Weights of a small image classifier.
Model: 48-pixel images, depths [2, 3, 4, 2].
Training: muon at rate 0.028, 8900 steps.
Data: trained on short English words printed on busy colour backdrops, 12.6 epochs.
Rows from block 5, named by matrix and row number. Each number is 128 + 32 x the weight over its row's rms, rounded and kept within 0 to 255. All counts start at 0.
# short0: shortcut pointwise conv, stride 2 (model.blocks.5.short.0.weight, 384x224x1x1), inputs 112-223
short0.175 [118 196  55  70 131 150 104 205 117 119 134 122 103 125 114 131  89 122 132  95  92 125 144  94 126 110 119 115 134 178 102 184 134 154  47 124  63  91 106 119  95 137 151 120 139 134 105 116  92  90  79 121  79  80 163 122 117 131 144 124 163 110 117 114 133  83 143  60  97 122 110 181 134 156 111 167 116 120  49 146  97 139  61  95  99 119 109 135 137  70 175 146  96  97 126  77 171 139 161 107 114 131 173 134 146  91  96 139  88 132 133 132]
short0.176 [170  78 122 121 181 206  99 122 151 105  92  99 142 141 106 144 168 141  71  93 113  94  90 120  48 143 109 124 159 141 111 117 102 100 146 120 105  51 108 127 125 120 112 168 108  91 171 106 184 170 110 156 198 124 154 120 111 196 147 111 166 111 121 134 104 155 178  84 196 122 141  81 135 142  97 130  82  82 112 156 103 141 186 106  95 127 123 123 142 179 105 202 149 137 155 133 178  75 124 125 124  83 133  61 100  99 146  99 176 108  96 139]
short0.177 [173  78 147 145 147  70 142  74 114 144 102 157  59 178  86  54 134 127  67 105 133 158 141 101 118 137 123 148 108  98 157  78 121 125 109 145 198 166 207  99  95 138 142 125 154 103 142 186  98 120 143  65 112 109 179 154 110 139 145 138 148 134  97 173 193 145 119 107 144  88 175 201 114 127 153  97  95 145 137 182 146 134 116  84 125 135  71 129  93 157  84 130 101 172 141  94 190 159 116 110 106 101 114 150  51 120 130 118 148 137 188  93]
short0.178 [ 97  69 200 129 139  73  94 141  82 143 148 137 115 137 140 106 125 158  83  79  92 127 138 101 155  67 138 125 133 173 100  82 170  87 154 111 132 150 103 147 148 114 115 118 146 136  97 106 134 140 124  99 152 164 118 136  84 133 102 118 104 182 125 128  94 120 124  85 105 145 121 153 114 165 154 142 136 104 144 153 125 157  57 189 148 141  83 154 129 109 122 133 126 116  43 169 116  94  77 119 145  82 108 187 178 109 114 106 195 120 109  98]
short0.179 [120 101 114  88 123 159 166 125 115 136 139 101 118 103 135  93 108 106 129 105 128 135 134  90  48 130 167 135 123 131 103 189 169  92  56 149  75 200 139 132 137 142 143 111 172 137 164 124  79 147 127 164 116  88 135 114  86 129  96 132 210 130 125 136 152 130 135 152 156  76 139 132 163 128  97 123 115 135 151 100 105  98 139 118 121 101 111 138 124 145 119 152  79 169 157 173  98  63 136 180 170  90 158 112 200  94 150 108 118 179 136 106]
short0.180 [137 178 175 101 130  69 103 121 122 194 141 163 125 131 111 112 142  96 184 112 114  90 100 132 112 127 112 102 104 112 125  79  87 138 133 120  76 117  99 157 202 133 149 121 145 145 118 100 241 127 131  68 137  95 110 142  99 117 140  94 104 110 156 139 103 138 130 146 139 167 148 124 140 142 120 177 139 123 144 111 126 119 121 127 159 140 133  85 111 121 184 193 139 127 132 164 156  94 110 158  73 153 148 107 103 102 169 134 149 113 138 113]
short0.181 [183 142 119 119 134 148 122 173 126 120 116 116 155  56 192  82 107 128 107  92  88 120 142 116 176 164 117 163 122 136 100 170 189 112 181 102 165 177  84 130 148 110 173  61 115 140 128 106  94 155 120  96 151 176 169 148 128 108 122 159  66 166 157 145 139 167 126 126 135 119 128 180  71 153 132 107 148  96 113 167 108 146 142 143  95  98  96 121 151  92 157 162  82 110  95 131 155 136 110 144 136  65 149 126 116 108 158 103 109 140 139 171]
short0.182 [134  95 138 125 154 159 141 146 102 118 154  94 139 156 186 113 161 134 117 139 129 102 155 194 106 144 131 110  68 148 133 105 166 111 104 134 166 204 178 114 193 129 113 205 110 112 130 186  51 157  92 149 157 135 172 127 110 154  97 120 113 125 182 108 143  97 143  71 168 166 137 163  91 128 181 105 193 101 133 143 209 109 149 123 137 178 136 210 133 129 122 160 140 108 131  96 139  97 119 144 128 163 142 135 204 122 166 168 133 125 181  94]
short0.183 [147 147 156 162 118 148 172 105 178 120 120 120 134 185 123  91 115 140 179 133 174 143 135  93 129  84 104  79 181 169 119 106 210 138 135  82 142 146 125 179 185 184 196 192  99 126 141 150 126 100 118 118 200 203 138 132 130 204 155 116 133 142 157 131 138 131 100 137 137 114 119 109 131 172 105  91  90 112  94 153 146 139  86 163 192 142 105 123 148 175 108 155 151  62 197 157 103 118  60 129 135  90 176 112 149 148 137 115 138 128 118 117]
short0.184 [ 61  95 102 220 105 201 138 105 110 127 126 145  61 139 182  55 190  71 140  93 201 116 208 148 123 109  88 174 196 191 135 159 122 147 148 125  98 105 143 129  94 159 126 142 164 125 140  94 165 129 143 169 152 159  79 114 129 123 143 181 123 193 123 161 139 157 144  62 128 103 102 145 190 159 142 142 170  86 194  36  82 160 128 109 143 144 146 130  71 143 120  79  83 150 131 122 188 126 123 162 138 133 116 167 102 145 141  91 127 137 143 145]
short0.185 [129  47  97 134 149 142 133 169 144 127 152 126  73 131  80  84 129 117 109 129 122 132 147 118 103 116 138  84 126 166 118 123 119 131 111 103 119 173  70 171  52 122 158 111 109  73 109  93 156 157  85 128 174  87 226  95  85  99 180 129 107 117 133 125 130 108 176 134  92 167 120 176  93 117 193 151 114 128  90 129 154 140 160 170 155 105 189 146 108  99 129 113 143 119 150 113 150 141 161 152 208 172 148  74 127 111  70 153 115 143 133  88]
short0.186 [132 199 125 122 138 133 132 162 149 132  96 162 168 115 128  72 136 145 179 132 125 152 113 124 147 165 163 131 169 178 133 142 138 170 108  76 150 131 138 101  98 132 139 129 178 132 147  60 153 124 171 128 167 108 111 149  83 207 154  53 187 174 157 181 134 117 188 117  82 187  96 141 132  93 150 189 107 109 130 101 122  94 137 116 128 171  77 185 162 147 134 133 177 118 123 146 145 105 156 132 124  74 131  85 191 179 176 146 139  67 133 113]
short0.187 [133 115  78  86 173 130 139 149 159 116 130  94 137 146 132 134 159 136 142 130 114 155 118 138 116 137 191 162 166 138 174 184 163 112 127  88 157 101 103 166 170 155  99 119 151 148 113 167 137 144 101  67 113 149 175  99 102  70 106 178 158 127 144  89 125  89 139 151 169 150 136 153 175 133 132  43 149 109 113 121 194 133 129 196 114 123 148 137 139  83 161  93 153 115 131 140 145  95 119 100 137  99  76 186 123 166 164 170 140 216 141 178]
short0.188 [120 111 118 121  74  84 117  40 154 158  89  87 106 121 170 126 109 133 159  73 106 179  62  49 151 105 114  98 132 122 136 162  92 109 124 118 107 155 149 141  82 163 130 123 138  99 111 138 148 103 153  88 116 156  81 113 160 168 140 142  84 122 141 154 104 107 142 118 109 136 150 180 158 139 107  38 215 191 119 159 132 124 137 126 112 116 133  98 115  99 195  88 108 163 182  95  48 116 150 145 168 139 125 160 101 152 108 195  69 116  80 120]
short0.189 [134 110 136  84  61 108  99  62 134 143  85 135 148 100 101 124  66 142 158 120 114 131 105 153  64 177 142 212 125  81 106 110  80 119  73 151  86 109  97  79 138 138 142 128 108 143 131 113 183 116 159 152 159 136 120  71 152 133  88  85  77 117 102 144 136 164  62 163 160 143 143 109 151 106 146 132  77  96  88 115 111 137 172  90 124 128 139 108  98 158 186 129  69 133 148 113 150 104 100 114 169 113  95 130 147 115 116 141 100 106 178 159]
short0.190 [168 143 106 104 121 163 112  90 130 137 148 231  86 105 146 146 154 102 150 147 185 112  95 106 100 104 104 155  87 140 101  80 102 134 162 169 122 122 106 179  75 150 165 246 102 106 156 115 128 141 125 161 157 125  72 178  98 104 145 100 113 175 126  49 127 111  77 114 106 154 132 160 147 130 115  99  53 120 113 113 148  77 209 115 100 144 143 144 115 134  70 120  80 167 128 126 202 122 126  85 103 192 172 127  96 135 108 131 122 153 118  96]
short0.191 [112 172 116  65  59 156 134 125 166 158  81 102 121 126 139 168 106 159 147 142 114 163 126 123 131 133 139 103 132 137 109 119  92 172 136 113 140 138 190 167  72 116 126 147 150 148 111 102  98 136 115 129 209  22 128  75 148 201 123 197 164 131 118 113 116  83 134 130  82 100  94 149 154 143  92 142 146 124 176  98 123 201 185 125 101 155 162  91 155 112 185 151  91 136 111 142 180  84 115 140 112 131 108 102 110 132  78 168 108 178 135 116]
short0.192 [169 136 121 113  92 147  79 141  64 105 153 123 127  84  82 144 100 127 157 174 126 156 106 140 155  73 138 128 130 122 111 113 166 136 120  77 190 177 104 129 137 147 141 111 138 135 157  55  79 115 135 130 133 169  86 147 171 119 131 185 100 157 132 153  61  85 149 129 135  80 178 163 114 154  95 121 105 145 101  79 119 134 130  84 146 149 118 131 171 141 172 125 140 120 137 129  81 190 112 124 167 129 120 160  39 183 162  75 152 132 108 146]
short0.193 [100 128 125 106 123 116 151 162 172 102  72 120 138 145 117 139  86 189 108 133 165 139 155 110 138 137 165 177 160 136 132  76 139 175 111  84 126 153 130 145 133  89  92  90 106 109 132 118 129 132 115 123 147 134  88 122 115 114 153 128  90 154 157  96 147 129 128 183  89 202 105 103  85 135 112 144 166 142 144 139 133 167  87 154 119 106 118 235 125  69 114 144 118 135 121 150 105 125 125 105  74  86  71 140 109 156 142 135 101 150 145 181]
short0.194 [141 138 142 118 149 130 134  65 131 113  96 180 100 112  95  55 180  58 120 146  98 155 160  74 135 143 109 131 145  88 158  82 109 114 172 149  87  82 126  86 162 141 153 102 173 130 101 117  97 136 158 113 133 120  99 156 144 128 163 206 126 119 162 164 142  91 131 153 153  95 202 153 129 143 141 121 179 151 147 181 126 123  94  45 108 148 158  86 127  83 152 146 153  72 139  97 132 141  94 146 177 157 134  77 136  97 140 145  99  77  87 129]
short0.195 [133  63 163 137 149 112 144 112  96  65 141 113 145 124 208 110 161 110 164  96 197  67  99 151 138 135 114 111 139 118 148 154 101 129  70 114 133  76 108 160 106 149 192 124  94  87  75 113 164  64 100 181 163 141 135 134  91 104 166 112 106 155 190 116 138 148  81 169  91 160 124 103 210 134 108  42 166 133 156 172 137 113 137 113 123 110 105 116 136 192 118  82 123 113 133  76  32 100 142 158 159 135 141 185  72 141 180 135 178 170  95 130]
short0.196 [118 168 138 133 103 212 158 156 103 118 103 124 124 151 151 153 126 166 117 146 121 142 164 124 195 110 136 136 149 249  90 157  89 144  73 110 142 135 120 121 148 109 105 164 185 162 102 104 118 169 144 168 185 126 125 108 154 116 110 120 163 164 172  72 114 100 128 131 131 152 171 150 138 115 159  91 109  89 141 149  85 158 148 124 181  94 133 182 156 120 153 168 125 113 197  94 147 173 124 134 136 128 121 147 160 183  92 173 150 110 107 183]
short0.197 [133 122 151 162 155 125  97  81 164  32 100 135 161 119 120  82 114 174 132 130 161 115 126 114 136 154 138 116 172 172 139 190 164 163  88 138 150 154 120 150 162 116 120 148 156 123 157 188 158 126 127 122 135 111 142 118 169 131 169 126 160 158 182 123 115 118 163 154 127 116 104 160 134 144 135 156  85 103 136  63 135 137 103 159 145 133 111  99 208 134 165 155 149 164 141 141 123 182  40  41 112 100 100 129 125 182  37 146 134 114 113 131]
short0.198 [161  70 130  89 137  91 154 152 152 123 140 132 164 105  91 153 118 111 123 169 133 128 185 229 137 117  68 146 134 132 149 135  87 149 125 170 145 101 145 178  77 115  76 128 128 179  88 178 150  80  82  99 120 113  99 119  82 127 102 171  75 129 117  70  95 127 183 120 188 175 185 149 130 117 136  75 126 182  78 140 114 133  90  96  89 158 145 141 185 159 102  97 106 105  98 127 174 154 137 205  29 154 158 189 119 181 108 136 153 141 135 158]
short0.199 [110 123 136 157  68 147 159 129 125 109 108  79 165 128 156 138 158 111 114 192 132 122 172  97 121 184 153 135 131 115  96  65 130 120 167  84 141  81 168  87 106 123 129 155  98 161 162  77 110 143 135 124  72 113 148 126  85 131 181 114 104  83 150 150  87 110 104 141 113 112 132 148 145 103 115  79 130 122  92  90 145  95 194 126 115 102 116 167  52 186 143 123 164  58 170 136 120 145 201 143 132  97 138 103 143 126  96 151 128 128  96 135]
short0.200 [107 147  97 105  86 159  95 212 141 135 121 128 150 220  97 179 145 129 146 151 167 160 140  84 159 135 162 104 158 140  59 147 122 122 152 115  78 172 118 146 161 168 129 104 180 141  67  81 152 121 108 147 197 161 119 122 104  90 147 116  82 176 179 118 136 106  81 114 166  84  63  81 113 189 178 155  85 181  98 138 152 140 175 115 172 154 138  96 132 108 157 153 168  83  97 118 127  98 121 170 113 113 170  56 130 137 139 192 123 136  89 104]
short0.201 [165  83 130 185 174 145 117  74 100  98 172 107 148 241 164 149  94 127 166 124  86 102 128  80 146 152 136 127 136 148 188 109 139 152 135 137 187 166 143  96  88 138 185 132  89 120 145 161 155  92 123 124 164 155 182 113 102 146 134 130 125 105 116 192 135 146 175 152 153 165 168 112 128 168 147  57 145 127  97 106 112 127 157  90 141 131 148  94 116 122 100 127 132  97 116 165  84 136  99 146 120 122 111  93 111 154  82  87 110 178 198  78]
short0.202 [121  95 121 160 125 108 139 141 114 132 119 145 121 130  89  84 174 100  99 151 110 163  94  70 109 117 129 198 122 165  70 114 110 159 129 125 129 137 159 134  95 176  92 166 128  84 127 151 100 123 131  89  67 115 125 110 142 155 141 196 172 102 102 120 190 151 124 157 140  86 141 163  95 150  48 192 167 173  89 191 133 150 144  38  67 130 110 106 135 102  49 148 113  80  84  78 114 102 133 139  89 140 120 149 112  92 105 119 122  48 211 231]
short0.203 [143 216  92 104 114 104 144 100 104  83  94 140 122 134  77 136 130 118  65 167 158 115 122  90 163 144 112 144  70 133 129 126 141 123  99 104 157  57 130 175  91 126 141 121 124 145 143 103 113 121  80 154  88 109 130 126 133 174 136 118  91 131 150 106 180  94 138 157 160 142 132 115 108 144 145  72  82 140 143  58 135 187 136 164 114  74 133 107  85 147 108 166 168 146 114 144  90 151 110 115 123 209 120 174 162  80 139 100 145 148  78 105]
short0.204 [209 116 188 133  99  69 168 118 140 150 101 134 191 129 100 157  97 109 115 137 122  99 139 194 119 130 132 127 101 122 146 132 143  83 128 132 104 116 121 149 155 101 186 107 156  75 125 190 163 120 142 137  64  82  97 112  82 102  88 131  82 133  97 123 141 137 121 146 116 202 116 189 163 155 110 101 113 142 129 128  81 163 198  80  94  96 167 151 135 105 126 168 144 151 137  83 102  83 149 155 106 141 107 169 172  96 169  72  99 125 112 149]
short0.205 [105  81 125 136 166 126 189 153 119 164 108 128 103 104  67 179 139  94 127 114 135 118 124  94 143  90  96 114  97 107 155  93 106 126 156 158 166 102 121 138 127 118 109 153  23 100 122  71 155  78 133 118 124 187  79 124  73 134  89 130 136 119 137 142 162 143 206 112 173 121 118 114 113 108 166 114  87 167 119 139 136 139 156 111 133 118 150 153 160 162 165 156 153  99 160  79 103  84 158 147  97  65 165 158 112 145 173 147 142 117 135 119]
short0.206 [ 79 123 129 150 107 128  70 191 115 110 150 178 164  74 145  91 161  43 134 125  79 116  95 174  75  97 134  77 107  94 151 116  66  87 163 100 152 188 113 148  81 143 169 103 122  98 126 112  42 142  80  67 131 119 140 126 166 119  94 135 137 141 118 128 146 126 111 175 149 100 104 106  93 159 121 129 104  93 115 146 111 165 117  72 175 132 138  82  96 160 150 116 158 153 106 133 132 142 125 112  95 117  75 120 113 187 166 124 111 103 153  90]
short0.207 [113 148 130  84 168 119 164 140 133 127 150 113  57 182 120 103 129 132 190 146 160  80 117 184 183 125 129 143  79 135 110 128 149  19 146 118  86 179 109 160 159 157 119 132 107 129 135 119 109 133 138 183 181 133 162 137 121  98  94 169 144 171  91 105 162  96 180  95 126 184 120 162 174 133 147 121  97 125  89 121 105 125 143 124 148  99 170 132 135 103  92 137 162 112  85 130 148  99 176 159 149  96 158 139 133  76 100 146  97 118 175 128]
short0.208 [219 116 163 167 147 106 175 103 103 164 133 120 116 181 119 131 123 111 125 177 157 160 111 139  71 145  76  36 173 119  86  69 187 138  71 105 133 151 130 180 195  98 109 145 146 144 133 205 141 174 170 104 126 182 170 104 130 137 144 156 176 124 123 107 127 168 125 137 135 124 140 142 105  95 139 204 127 103 112 117 136 145  78 101 163  67 110 129 163 141 132 131 171 152 167 103 159 137 177 128 145 159 119 150 144 173 131  93 127 205 202 174]
short0.209 [142 130 167  83 151 110 142 148 116 118 172 142 146 147 125  92  82 158 104  64 139 116 132 129 119 210 155 161 130 135 172 116 192 160 115 135 119 128 141 113 142 166 150  76  81 117 114 125  98 145  68 162 175 202 226  89 125 137 112 151  93 131  66 114 122 126  83 134  88  82 115 158 113 129 131 149  96 150  59  91 126  99  86 145  99 155 201 117  84 102 113 106 106  84 114 153  86 131 148 183 109 146  83 132 128 162 210 157 138 161  90 100]
short0.210 [127 171 141  50 104 100 129 191 145 108 137  87 190 150 152 194 133 126 128 186 137 106 105 137  93 146 150 110 164  74 176 106 120 174  89 141 102 155 188 139 148  99 170 140 140 118  60 161 131 131 112 111 140 158  96 172 139  88 208 157 120 144 146 161  86 119 134 125 108 116 142 146 150 147 118 127 164 144 151 136 129 157 126 137 180 162 108 119 124 151  97 142 161  92 118  89  73 150 178 179  78 191 148 122 164 160 170 104  45 126 107 144]
short0.211 [148  87 122  58 172 117 123 122 156 124 169 130 162  20 123 122 110 140 158  99 209 105 147 243  98 135  88 169 136  53 156 170 150 183 138 139  83 124 135 110 117 147 155 184 182  90 124  78 112 171  70  94 172 166 148 105 110 153 137 158 156 143 108 122 103 115 175 130 173  96 104 159 127 141 121 123  94 191 135 103  81 142 119 117 130 172 136 114 112 123 117  87 141  93 127 157  85 101 161 176  92 160 101  90 118 166 178 103 101 159 120 186]
short0.212 [115 124  85 159 111  91  70  94 130 155 117 189  73  99 142 143  85 111 135 123 163 164  94 168 156 153  98 123  95 102  79  68  99 116 126 196 140 102 161 166  95 112 154 118 163 123 142 141 108  85 180  94 192 124  74 148 166  68 145 121 157  60 133 186 131 168  55 161 125 129 118 144 139 187  93 107 103 134  87 189 178 131 125 163  59  93 146 166  86 112 146 156  89 116 159 150 117  93 122  74 186 145  96 195  82 150  87  42 148  74 147 146]
short0.213 [ 76 175 125  86  74 155 198  80  88 102 136 127  87 142 156 161 114 135  91 138  99 133 186 115 118 126  71  83 123 182 101 135 160 103 157 122 114 119 147 175  72 112 122 176 121 140 117  80  84 135  69 149 107 157 128 106  72 127 141 116  71 190  90 171 161 176 175 148 171 108 185 115 110  60 104 120 124  72 125 111 193  77  90 157  82 109 100 164 142 105 115 108 110 120 163 109 113 115  93 132 141 105  90  83 152 153 164 154  39 106 146 138]
short0.214 [138  85 120 114  88  79 128 168 113  84 136 121 114 142  71 168 139 109 107 131 127 138 115 138  90 119  94 133 136 134 110 154 134 148 120  37 138 150  93 106 136 126  91  76 121  92 107 174 108 236 170 121 140 124  80 106 158 106 119 124  87 108  71 118  88 135 122  88 100 126  91  76 161 171 108  84 105  99 172 218 178 199 118  75 116 133 123 190 127 108 155 145 126 129 171 140 138 106 140 132 172  99 112 140  97 161 110 117 148 121 119 155]
short0.215 [166  95  90 144  87 138 177 126 181 167  87  78 116 153 111 161 144 159 143  51 120 128 130 121 107 102 186  98  93 127 152 138 143  65  99 162 153 117 114 142 138 178 148  93 148  97  84 146 109  89  91  81 146 180 116  82 138 122 148 166 200 139 118 135  97 153 141 147 146 109  82 138  84 153 156 185 115  70 136  75 170  59 148 140  98 138  80  98  87  95 112 111 103 109 162 121 140 107 164 124 152  77  85 135 143 103 120  88 162 143  92  95]
short0.216 [162 159  67  69  99 123 192 100 153 131 121 150 127  87 140 146 130 151 163 149 145 107 171 141 148 123 179  91 101  94  98 135 132 139 213 148 160 181 113  92 102 100 158 120 147 112 164 164 216 125  96  70 158 120  98  82 106 160 101 205 120 122 100 110 174 130 147 118 131 130 104  73 100 122 131 119  94 102  71  92 147  80 122 130 144  38  63 116  61 135 153 157 141 149 138 146 125 156 136  98 172 149 157 114 149 123  99 129 140 105 168  74]
short0.217 [138  91 128  84  82 162 113 106 143 112 143 151 126 100 131 153 110  36 123 165 186 158 122  89 166 133 122 166 143 109 172 143 163 154  99 150  68 121 199 155 141 160 108 209  97 161 151 123 120  59 136 112 176 143 116 172 138  94  91 137  94 121 156 106 182 107 144 152 167 112 227 155 136 151  62  62  88  87  58  20  66  76 116 149 116 155 117  80 128 134 147 164 120 132  86  90 173 115 180 121 172 132  97 128 106 118 142 147 139 127 145 162]
short0.218 [ 91  72 143 155 133 115 104 192 129 174  86 152 132 136 126 128 115 132 102 124 193 132 154 118 165 163 102  86 145 136  92 139 170 107 133  87 170 104 216 110 140 112 164 195 104 115 143 147 110 147 184 120 155 175 202 155 143  79 140 120 104 154  76 170  99 131  90 154 145  78 166 139 164 125 115 100  61 130 111 193 118 139  98 111  92 153 122 151 166 117 149 112 159 174 136 131 111 113 140 146 148  91  98 114 125 142 121  97 137  74 207 135]
short0.219 [ 74  90 125  93 151  87 151 150 117 159 144 111 132 113 124 106 119 130  79  86 110 114 127 157 123 145 105 121 102 102 154 140  92 104 137 172 182 110 164 190  73 137 188 159 125 127 193 101  61 162 129 159  98 111 113 114 142 171 148 132  93 142  99 101 204 126 119 135 130  43 172 123  66  66 140 124 142  93 143 147 104 173  79  67 158  77 127 128 109  84 126 124 149 192 162 154 117  67 120 128 106 143  77 155 132 138 157  96 143 143 139 130]
short0.220 [ 91 177 146 102 117 136 121 170 122 150 113  77 132  68 102 217 159  71 117 135 111 164 143  80  97 103 121 125 147 138 134 106 119 223  81 104 120 175 129 116 129 173  98 124 164  98  92 154 112  51 100 140 130 154 123  99 144 101 119 144 146  75 161 137  83 172 114 100 123 141 101 125 146 125 121 165 165 127 138 118 217 119 197 179 129  98  68 158 127 179 158 119  74 189 135 187 170 152 170  93  96 146 127 119 103  73  84 147 143 125 114 143]
short0.221 [ 72  76 177 146 119  73  98 118  84  64 174 119 112  89 118 136 151 138 144  75 162  92 176 107  73 147 108 169 122 104 166 130 159 129 139 104 162  91  96  46 182 146 155 117 153 123 126 159 150  94  90 115 142  93 176  89  72 147 122 110  96  55 105 119 185 103 137 115 144  95 155 100 147 174 130 103 157 151 161  34 136 131 130 125 116 177 118 165 100  93 137 102 153  70 129 156 126 167 151 120 143 163  61 122 157 131 101 165 152 118 136 119]
short0.222 [119  40 178 124 150 118  94 139 106 106 108 109  94 181 107 133 159 128 135  71 145 168 119 126 151 175  98  94  79 131  85 126 146  82 195 119 108 127 140 166 150 149  87 136 120  69 249  71  85 112 118 103 136  96 152 106 192 118 118 105 102 171 112  84 104 132 111 155 224  75  94 112 115 115 126 124 128  73 136 117 172  89 133 145 159  94 165  99 169 115  96  84 183 153  65  64 156 110 177 119 130 161 179 126 146 127 172  89 150 139 122  68]
short0.223 [ 96 163 129  68 151 187 134 163 108  91 154 148 207  98 169 133 152 106 134 159 174 162 136  82 124 131 124 144 123 141 147  92 169 151 191 106 161 197 117 150 194 143  84  89  82 164 180 132 136 182 161 112 148 136 144 167 179  90 101  97 194 124 180 154 152 125  97 160 122 152 165 158  69  91 149 141 154 121 139 172 157 106 121 145 186 177 131  87 161  78 159 142 118 182 203 139 158 131 131 105 107  81 126  97 157 165  98 131 129 133 168  77]
short0.224 [129 116  87 178 130  89 125 159 138 134 161  76 144 109 138 138 114 163  91 112  91  96 151  86  75 120 100 170 183  66  76 135 115 104 115 107  80 121 187 143  79  76 150 158 140  93  87 110 118 172 158 143 168  85 125 122 122  77 158 113  55 119  85 144 121  67 101  78  76 133 110  96 161 148 167 126 125 120 157 145 108 107 124 110 105  96 131 184 149 132 127 178 138 111 116 106 131 175 185 106 134  80 129 127 114 138 142 195  95  87 118  90]
short0.225 [193  91 129 109 179 174 140 131 142 119 133 166 121 168 149 125 108 156 119 176 126 181 101 119 154 160 106 125 138 138  82 101  89 120 119  90 162 151 229 160 152 150 126 128 130 154 139 133 126 101 149 131 128 136 166 161 159 146 157 169 138 108 106 135 128  70 166 140  93 149 112 138 139 117 129 189 115 113 161 162 129 102 167  71  89 194 118 120  66 140 135 133 112  64  73 113 161 165 215 140 146 117 171 125 151 124  68  65 138 173 145 159]
short0.226 [147 116 163 109 141 135  75 141 127 138 126 152 109  98  92 107  99 196 144 170 196 110 155 125 111 193  69 114 182  77 164 144 142 142 156  77  96 121 167 157 123 111 163 110  84 102 129 101 146 104 198 108 166 146 113  88 120  78 173 130 181 152 109 159 113  77 148 101 133 126 100 133 159 143 111 151 146 106  91  82 117 181 118 112 128 132 161 104 189 119 115 128 115 103  85 123 123 143  67 214 150 196 100 108 178 180 136 146 160 141  65 118]
short0.227 [183 137 101 101 121 103 174  86 161  91 139  86 122 109 140 129 121 104  74 155 100 162  66 134 108 162 153 135  99 102 168  99 135  95 147 142  90 101 156 130 104 119 122 129  91 124 108 169  96 107 117 118 184 146 109 152 133 132 119 162 115 118 179 135 132 165 154 140  89 163 153 121 171 161 145  78 196 139  95  83 127 154 127 150 151 128 158 146 140  79 121 182  76 109 168 121 112  99  94  95 159 138  73 164 157 148 105 135 156  58 137 138]
short0.228 [ 64 118 147 132 130 132 167 138 166 113  85 114  98 152 139 157 179 158 132 160 140 137 121 122 151 103 161 137 142 145 152 136 161  79 107 113 109 134 154 131 131 102 118 159 131  73 177 153 181 182  92 109 142 101 107  63 151 111 137 116 156 103 139  80 150 130 165 178 120 137 146 141 153 163 181 121  88  89 112  63 154 161  74 126 226 139 112 173 140  87 127 177 162  74 126 132  88 191 108 102 170 149 122 113 119 121 164 150 143  46  98 156]
short0.229 [108 118 140 117  88 140 136 121  74  98 176 165 113 149 154 107 156 148 152 124 136 103 133 222 169 174 191 102 131  97 129 107 150 118 109 173 150 108 140 157 185 116 143 124 125 122  92 125 136 115 105 141 118 163  84 150  91 194  96 121  69 109 141  87 168 136 131 150 135  93  65 154 135 159 126  91 149 183 117 137 119 117 155 139 156 198 120 178  79 147 161  48 103 117  76 166 188 113 115 165 142 117 136 145 147  85 164 110 121 152 206 145]
short0.230 [120 115  82  92 136 141 116 161 146 107 153 101 163 105 164 109 131 101 122 174 170 152 165 156 153 118  90 148 131 164 110 113  88 100 119 142 137 112 165 111 100 133 118 107 124 127 152 150  90  79 229 169 125 186 147 140  88 124 148 157 116 149 140 111 158 141 140 122 120 125 143 159 107  83  70 157 120 173 157 151 142 130  95  94  56 121 101 118 145 106 214 104 118 190 137 142 143 107 107 184 121 149 144 131 206 104  96 134  79 117 120 114]
short0.231 [165 133 130 133 145  59 147 138 126 110 139 126 177 163 139 118 111 156 122 149 148 131 144 146  80 150 173 193  71 104 146  92  94  35 145  74 138 118 155  68 101 118 156 123 162  94 156 150  94 125 106 160 112  95 144 102  95  92  92 115 106  95 101  83 122 173  99 131 151 142 102 143 140 136 103  81 160 146 147  88 135 135 100 167 108 134 104  79  73  81 115 160 151 114 140 166 118 116 117 122 162 163 140 150  92 142  42 137 131 133 108 138]
short0.232 [120 123  96  52 119 132 122 120  76 113 142 135 119 131 129 137 114  74 105 139 152 114 188 178 150 139 125 135 201 141 174 122 191 115 121 106 157 181  96 136 100 116 157 153 162 102 108 104 134 190  90  93 127 141 127 127 114 180 138 145 155 151 166  85 141  77 163 102 143 182 213 122 178 117 162 139 141 207 135 169 106 121 107 102 200 195 144 161 169 170 140 191 140 116 141 138 128 128 132 117 198  67 117  82 157 150 121 150 118 145 113 145]
short0.233 [112 169  84  67 168 147 184  62 118 157  96 152 122 117  88 119 159  76  91 145 116 104 136 167  83 215 119  67  93 124 190  90 121 145 122 137 134  89 144 170 126 100 119 168 142 102 160 186 146 208 128  85 135 203 103  96 179  82 103 140 178 169 166 140 134 121 173 111 144 133 176 140 164 103 132 107 166 141 191 103 103 201 127 155 151  83 115 176 127 148 164 158 168 177 108  90 154  92 148  91 121 135 122 122 184 146  90 158 102  98 109 112]
short0.234 [150 138 149 159 146 215 129  72  85 170 165 136  94 134 132 135 150 101 146 164  84 122 104 148 127  55 100 179  72 148 187 138 134 153 107  63 139 139 208 175 138 148 148 123 131 146 134 142 136 163  73 108 168 131 123  85 121  71 157 164 110 134 125 126 156 100 120 174 141 108 123 159  96  99 161 180  59 123 119 128 130 122 144 134 123 150 141  81 175 120 102 115 141 124 178 108 162 212 183  98 160 137 143 135 115  98 108 170  92 129 147 113]
short0.235 [155 108 137 137 148 108 154 195 123  58 113 119  86  65  91 105 148 117 154 157 112 132 166 159  82 185 138 135 134 171 161 157 169 110 105 131 109 187 132 135 159 115 168 139 193 147 126 102 143 157 116 106 131 128 142 122  76 186 131  81 154 146 132 124 116 165 148  65 100 116  76 107 187 185 101 145 129 167  95 121 179 136 125 123 146 112  95 148 138 156  75 165 121 171  95 143  92  60  52 104 144 176 138  58  85  96 147 164 117 136 137 157]
short0.236 [ 99  87 132 114 119  78 200 157 111 120 118 112 132 108 132  89 136  95 149  64 135 101 122 114 106 125 118 113  87 105  92  62  97 113 134 175 137  76 133 112 138 114 208 116 142  95 126 128  64 138 138 125 123 180 138  88  98 143 121  48 144 128 115 118 151 117 129 154  85 135 170 142 121 143 122 144 119 132  74 169 126 107  74 132 159 126 121 128 120 134 103 117 170 102 166 187 138 133 118 199 109 132  90 119 134 109 102 107  74 135 152 154]